config.toml
hop_length = 160
spec_augment = false
targets = ["root", "quality", "playing"]
norm = "batchnorm"
stem = "single"
widths = [320]
init = "small_normal"
beta2 = 0.99
max_precond_dim = 1024
one_sided = true
adamw_weight_decay_other_params = 0.01
Rows from block 3, named by matrix and row number. Each number is 200 + 20 x the weight over its row's rms, rounded and kept within 0 to 999. All counts start at 0. After the name is the row's rms in percent of the matrix's.
# conv: pointwise conv (model.blocks.3.conv.weight, 320x320x1), inputs 0-319
conv.86,108,218,156,219,224,213,188,226,195,233,189,226,204,232,236,188,149,219,160,186,209,226,238,174,201,188,212,156,168,214,180,201,179,205,221,176,257,222,185,200,218,178,197,220,174,209,212,238,202,211,206,203,168,221,223,218,192,206,219,205,191,178,179,218,189,222,199,157,185,211,195,194,202,205,199,189,206,185,223,198,198,201,201,207,195,209,228,203,182,185,236,198,164,181,154,221,225,242,246,172,193,200,223,194,206,212,203,201,203,204,193,239,243,215,212,191,193,213,211,209,222,191,206,194,214,162,176,217,199,188,201,220,196,192,208,168,195,203,180,197,196,209,180,193,219,194,182,210,195,173,212,237,192,190,193,188,187,192,214,238,230,195,204,236,190,216,131,181,163,192,229,205,194,188,208,173,210,191,158,242,216,185,182,203,203,198,187,187,210,211,210,205,181,190,213,178,206,200,190,199,228,201,195,192,202,197,234,210,209,189,238,207,200,213,207,176,194,199,218,204,229,183,234,208,204,211,191,188,202,191,241,192,177,174,209,192,209,194,181,218,207,246,204,212,221,189,178,215,200,195,131,192,184,215,185,218,188,184,196,220,223,204,205,200,193,196,235,202,202,186,233,194,188,230,198,195,176,219,178,250,178,188,204,200,197,188,179,204,175,219,212,239,193,213,200,207,211,158,220,184,191,200,194,191,163,192,230,184,190,200,199,227,208,220,191,219,233,180,208,206,156
conv.87,102,173,213,211,176,214,210,222,210,175,192,174,181,184,218,182,223,206,175,183,176,225,186,191,226,166,200,188,218,196,182,207,196,241,173,195,179,201,205,211,214,259,183,170,196,185,238,217,184,222,175,201,187,197,200,179,172,199,215,218,252,174,218,180,176,231,176,180,220,219,207,174,183,221,207,192,218,207,197,199,209,191,173,192,194,197,219,209,191,191,204,215,198,200,180,269,215,188,215,175,243,216,204,201,203,198,190,211,203,188,201,173,192,183,198,218,197,198,206,213,208,195,189,190,192,197,179,191,185,195,177,207,171,195,221,171,187,217,181,217,226,206,159,199,238,191,229,183,191,200,200,236,191,172,209,182,224,190,181,201,187,206,195,214,192,188,271,186,179,202,160,197,194,204,210,223,202,200,213,241,216,186,155,208,190,194,191,184,238,189,199,198,202,191,212,190,206,190,197,186,205,187,184,189,173,197,173,171,209,178,221,178,190,173,180,175,217,200,208,215,186,201,203,222,179,212,189,183,193,212,255,225,246,203,237,281,217,188,206,213,197,209,238,179,209,215,184,169,203,215,195,207,181,157,203,199,190,170,211,194,178,206,198,215,243,191,208,225,176,186,219,188,196,175,229,194,199,221,181,211,230,167,210,223,181,191,208,214,233,181,193,213,238,198,202,159,214,213,215,181,166,207,204,215,179,214,200,214,190,193,230,192,193,214,189,186,214,188,231,218,232
conv.88,104,203,173,152,171,195,212,212,185,188,230,193,207,227,175,183,160,228,181,174,221,185,219,192,199,203,187,193,198,178,212,221,238,191,195,192,168,215,192,223,196,195,190,200,187,188,158,207,163,192,186,215,200,238,174,222,194,192,202,227,236,187,182,192,187,212,183,225,218,177,178,211,217,204,194,177,224,235,229,205,234,188,196,225,194,189,219,199,190,199,210,186,206,176,172,165,206,223,178,168,158,168,213,234,215,224,189,228,214,215,152,232,224,199,194,188,165,196,184,204,192,236,211,198,198,175,209,194,198,168,203,251,225,193,231,181,197,212,218,184,222,240,171,194,180,195,217,211,226,219,198,221,179,202,188,198,234,166,186,167,179,188,198,169,191,169,235,210,206,171,204,172,230,177,178,226,172,200,195,210,187,199,157,204,251,178,214,216,177,194,186,226,173,186,199,190,238,207,201,174,199,236,189,184,160,206,229,193,208,193,196,175,194,197,214,189,176,221,198,176,212,213,176,184,195,175,182,213,217,154,222,182,202,200,197,239,189,188,216,187,195,165,183,202,212,220,201,204,173,232,181,210,201,213,188,238,211,230,192,237,194,199,206,211,203,175,211,209,183,205,181,200,198,214,187,175,221,236,187,211,177,219,208,186,184,183,191,188,221,203,191,203,217,246,201,218,188,212,192,204,217,204,208,224,195,165,194,228,206,172,211,205,213,216,199,180,183,196,184,202,202
conv.89,098,203,255,192,200,175,196,207,191,194,209,214,220,182,161,207,204,182,210,213,210,195,184,152,214,219,218,215,232,176,197,182,201,199,186,218,185,179,200,182,220,198,177,218,207,221,218,172,220,189,189,213,211,181,171,206,211,187,184,190,152,195,202,208,165,203,222,256,202,201,182,202,189,227,208,174,195,198,201,210,172,195,192,184,207,222,175,206,188,203,187,195,191,188,229,194,199,168,228,221,166,195,211,247,212,189,200,209,211,167,234,203,188,241,218,225,217,191,199,205,195,222,201,212,215,223,173,211,198,207,190,196,177,227,173,186,236,224,231,208,171,167,242,216,179,205,189,164,166,196,182,175,184,170,235,205,210,259,207,187,206,204,193,228,187,186,217,226,178,212,207,213,211,171,165,209,199,196,216,228,255,200,231,180,179,208,225,186,191,217,174,197,214,224,229,207,232,199,229,206,203,181,174,208,202,198,213,170,178,155,216,187,211,234,201,205,207,210,199,194,204,218,179,232,208,199,205,216,199,200,194,205,198,232,187,224,199,202,209,240,165,179,231,219,198,215,205,185,205,188,248,214,164,193,210,180,209,162,182,245,208,198,207,178,215,215,186,187,205,220,182,183,192,199,192,217,195,186,180,175,235,226,206,208,234,211,225,213,212,178,171,195,188,167,201,228,212,233,179,217,194,217,203,208,206,254,205,211,231,228,177,200,187,173,197,200,217,213,204,202,197
conv.90,101,181,202,231,229,173,223,211,178,184,212,218,202,158,210,183,197,208,189,191,210,219,221,222,187,207,225,185,181,172,205,231,209,175,203,200,198,172,216,127,195,187,216,186,192,169,191,214,181,199,174,182,208,218,231,167,193,201,222,214,190,194,193,187,241,203,192,165,193,231,175,215,192,212,164,157,197,181,192,209,232,201,189,206,202,174,166,220,204,211,218,182,207,208,209,188,244,216,198,253,195,187,168,186,226,193,178,213,222,228,215,182,161,228,194,241,221,202,201,225,207,159,205,193,189,169,211,191,189,198,238,210,207,218,192,225,164,160,215,187,202,211,211,208,158,201,192,201,221,241,207,177,192,178,209,170,191,217,188,185,210,185,220,224,204,199,204,161,178,200,213,194,209,169,198,213,186,157,199,204,168,203,198,190,220,211,220,191,244,187,175,191,192,185,189,211,197,195,205,227,172,176,251,178,221,212,205,241,211,165,192,239,178,197,174,202,227,217,229,206,205,200,208,191,218,206,212,184,214,205,203,177,215,196,220,162,212,192,190,213,180,195,210,178,206,182,207,159,188,189,195,201,200,215,165,209,190,242,219,199,183,226,210,218,182,235,195,195,212,212,178,200,198,200,181,224,238,190,186,207,213,191,198,213,170,203,178,239,178,212,209,190,184,185,169,189,184,221,173,195,172,205,232,210,183,182,196,184,232,204,196,205,207,208,188,192,212,191,159,175,205
conv.91,095,197,168,181,193,214,229,208,274,177,194,207,244,203,202,181,188,214,186,160,244,218,177,192,172,231,234,219,209,195,203,192,193,199,198,196,146,187,214,205,227,220,211,194,200,185,196,201,219,191,200,203,161,214,195,218,220,222,226,166,163,208,220,205,181,212,225,188,206,206,185,196,224,170,185,193,202,168,240,197,203,185,225,191,201,205,187,220,223,188,162,194,217,234,180,184,212,177,184,222,159,195,190,223,197,214,219,199,184,210,193,180,205,197,162,228,166,171,196,222,216,193,225,233,196,163,219,200,226,206,195,204,243,230,190,227,173,199,183,205,226,236,240,179,179,200,208,209,213,224,183,205,215,215,178,201,222,173,204,191,192,202,218,204,201,178,183,200,211,165,208,218,199,203,241,234,196,173,209,207,175,196,188,169,201,194,177,219,248,198,202,185,188,164,199,188,184,205,194,203,191,167,189,199,198,222,253,208,176,229,174,200,212,205,204,222,203,219,210,225,163,189,214,208,211,196,199,184,213,198,221,203,204,176,206,181,215,192,182,222,189,180,196,217,206,207,178,218,218,195,197,229,224,178,223,198,226,237,181,208,221,173,198,179,193,179,204,200,203,174,238,183,173,196,210,197,204,179,185,251,153,198,190,195,177,183,206,174,203,191,188,186,211,212,151,204,206,217,207,177,190,214,165,189,189,183,184,219,196,198,191,153,225,218,198,228,211,218,185,188,204
conv.92,097,145,184,225,216,205,210,196,168,193,232,191,194,217,196,220,206,201,195,181,231,192,197,203,193,197,206,198,180,215,214,202,169,224,235,228,213,175,233,201,215,203,227,199,205,214,182,187,194,205,225,220,219,200,214,157,182,237,183,190,261,189,236,163,153,211,173,220,203,162,218,185,210,203,216,179,202,177,190,227,207,221,190,221,170,221,213,168,163,209,193,208,208,207,199,174,203,185,203,191,188,210,208,197,188,192,195,186,186,236,225,212,196,232,181,190,190,196,191,177,194,211,179,195,192,211,195,213,203,193,185,212,184,187,154,189,214,189,215,205,235,203,171,192,180,178,240,215,214,191,186,185,211,203,144,193,210,234,208,206,174,202,212,210,204,175,233,225,216,195,228,226,176,190,211,204,198,203,213,232,198,197,197,236,195,206,218,220,230,214,176,191,165,211,157,185,164,226,178,232,205,204,156,220,167,217,190,200,231,216,211,183,207,175,188,184,183,227,213,162,190,195,182,199,211,194,227,216,206,197,180,224,174,224,215,217,232,220,193,220,161,200,182,218,204,192,230,185,225,212,232,167,224,188,200,191,213,201,190,201,187,216,192,224,208,213,199,191,171,194,186,189,179,233,233,219,197,173,201,195,178,168,217,185,175,181,241,187,189,217,235,205,208,198,163,201,224,231,197,209,188,189,211,156,175,217,199,177,215,234,201,209,177,185,213,191,159,210,216,189,213
conv.93,103,167,205,233,196,214,210,207,212,203,191,183,151,224,159,219,220,210,224,157,167,164,185,224,177,248,182,234,189,238,200,194,207,199,227,191,205,211,186,213,233,208,212,181,156,223,195,228,189,205,215,215,215,223,211,176,212,198,204,206,283,226,205,169,199,174,175,180,177,182,221,201,209,183,211,185,216,193,214,214,210,212,213,233,211,187,210,183,188,183,225,228,182,184,206,198,228,199,230,206,191,220,236,235,192,194,215,200,215,196,217,192,231,204,218,211,214,192,199,181,183,181,179,188,204,214,180,182,220,202,222,183,196,232,180,229,223,214,188,212,230,230,189,225,217,206,194,185,195,182,178,196,208,222,192,189,197,209,199,209,185,239,170,192,186,198,174,189,205,231,192,220,206,249,188,187,192,182,162,175,215,165,181,280,213,195,226,217,171,224,173,194,200,178,185,206,211,217,199,223,187,172,194,195,179,211,211,233,205,188,207,211,175,190,193,219,206,207,215,197,184,200,167,200,222,220,228,222,201,207,127,202,208,198,197,170,190,215,204,242,191,201,219,195,211,190,208,194,201,208,191,192,200,187,210,205,218,224,220,209,216,211,175,196,208,199,196,205,171,168,190,195,191,216,192,189,185,199,205,200,180,174,198,193,188,184,218,179,179,205,241,174,179,173,186,180,198,156,183,190,219,179,197,216,204,212,189,174,189,219,213,205,215,184,201,174,219,238,184,197,221
conv.94,106,203,222,241,183,199,184,198,243,218,167,196,209,189,188,199,207,194,209,202,191,218,182,225,215,215,226,225,205,192,218,227,199,187,202,190,218,191,184,225,201,189,179,209,209,195,188,190,228,217,204,198,189,203,207,187,178,159,196,180,202,178,188,208,170,216,180,167,210,187,184,200,205,224,222,216,178,161,202,212,185,201,200,193,179,229,185,220,189,225,201,203,176,177,177,232,188,208,220,191,236,199,216,245,222,181,161,186,169,202,200,190,199,197,201,214,199,180,180,211,178,216,193,186,219,207,194,182,219,255,210,201,187,209,196,223,193,228,190,186,219,176,182,221,215,223,212,184,200,210,195,194,199,198,194,161,183,168,218,226,224,217,213,210,206,216,160,173,191,204,181,195,217,214,189,240,202,173,209,280,185,214,213,209,180,214,166,194,215,218,214,185,255,210,187,225,205,189,202,197,186,203,209,197,215,222,182,213,177,228,223,216,191,223,183,227,184,202,212,227,209,227,191,203,199,242,184,207,187,209,229,232,204,176,185,215,203,155,216,173,185,153,206,183,227,175,208,187,215,183,216,205,180,189,170,167,207,179,193,168,212,239,183,180,190,194,162,222,190,166,192,210,200,201,189,191,190,236,198,152,219,232,193,175,174,189,222,201,190,199,198,155,217,176,219,187,161,184,214,209,178,198,202,171,170,184,184,214,215,189,218,196,190,261,197,192,187,209,195,183,246
conv.95,108,201,193,192,203,195,194,193,234,171,211,210,202,167,184,221,190,219,215,211,228,197,246,241,166,216,180,230,202,214,219,187,206,207,217,217,193,253,213,204,225,207,216,220,205,197,203,168,219,180,225,212,233,185,211,197,221,235,238,232,140,257,220,212,230,196,222,196,198,207,203,195,202,195,202,218,201,227,204,216,199,224,215,174,201,227,186,218,206,165,211,190,204,229,203,155,193,191,186,220,156,202,188,177,186,204,200,196,179,216,228,180,201,183,189,196,216,220,211,242,238,208,219,222,217,157,232,196,212,217,184,206,202,236,216,247,214,224,208,219,184,195,202,211,181,241,180,198,208,182,227,206,203,194,213,225,213,208,210,223,197,200,227,192,218,185,184,210,188,188,188,194,200,158,237,199,200,222,202,184,234,218,252,186,229,206,202,212,210,233,198,177,173,206,209,224,202,237,195,217,181,173,205,202,214,194,215,217,206,234,229,179,221,229,196,199,195,205,215,183,234,218,201,216,206,219,191,204,220,162,195,193,210,211,208,192,212,215,190,201,216,212,210,209,213,195,207,219,202,212,197,229,208,214,193,222,199,204,228,207,222,191,224,177,197,212,225,233,218,225,204,201,202,180,208,209,216,179,214,203,213,175,135,204,237,230,240,204,220,217,217,198,201,203,193,211,227,234,231,168,227,213,213,236,194,171,207,238,202,200,206,233,195,215,202,202,185,208,166,212,172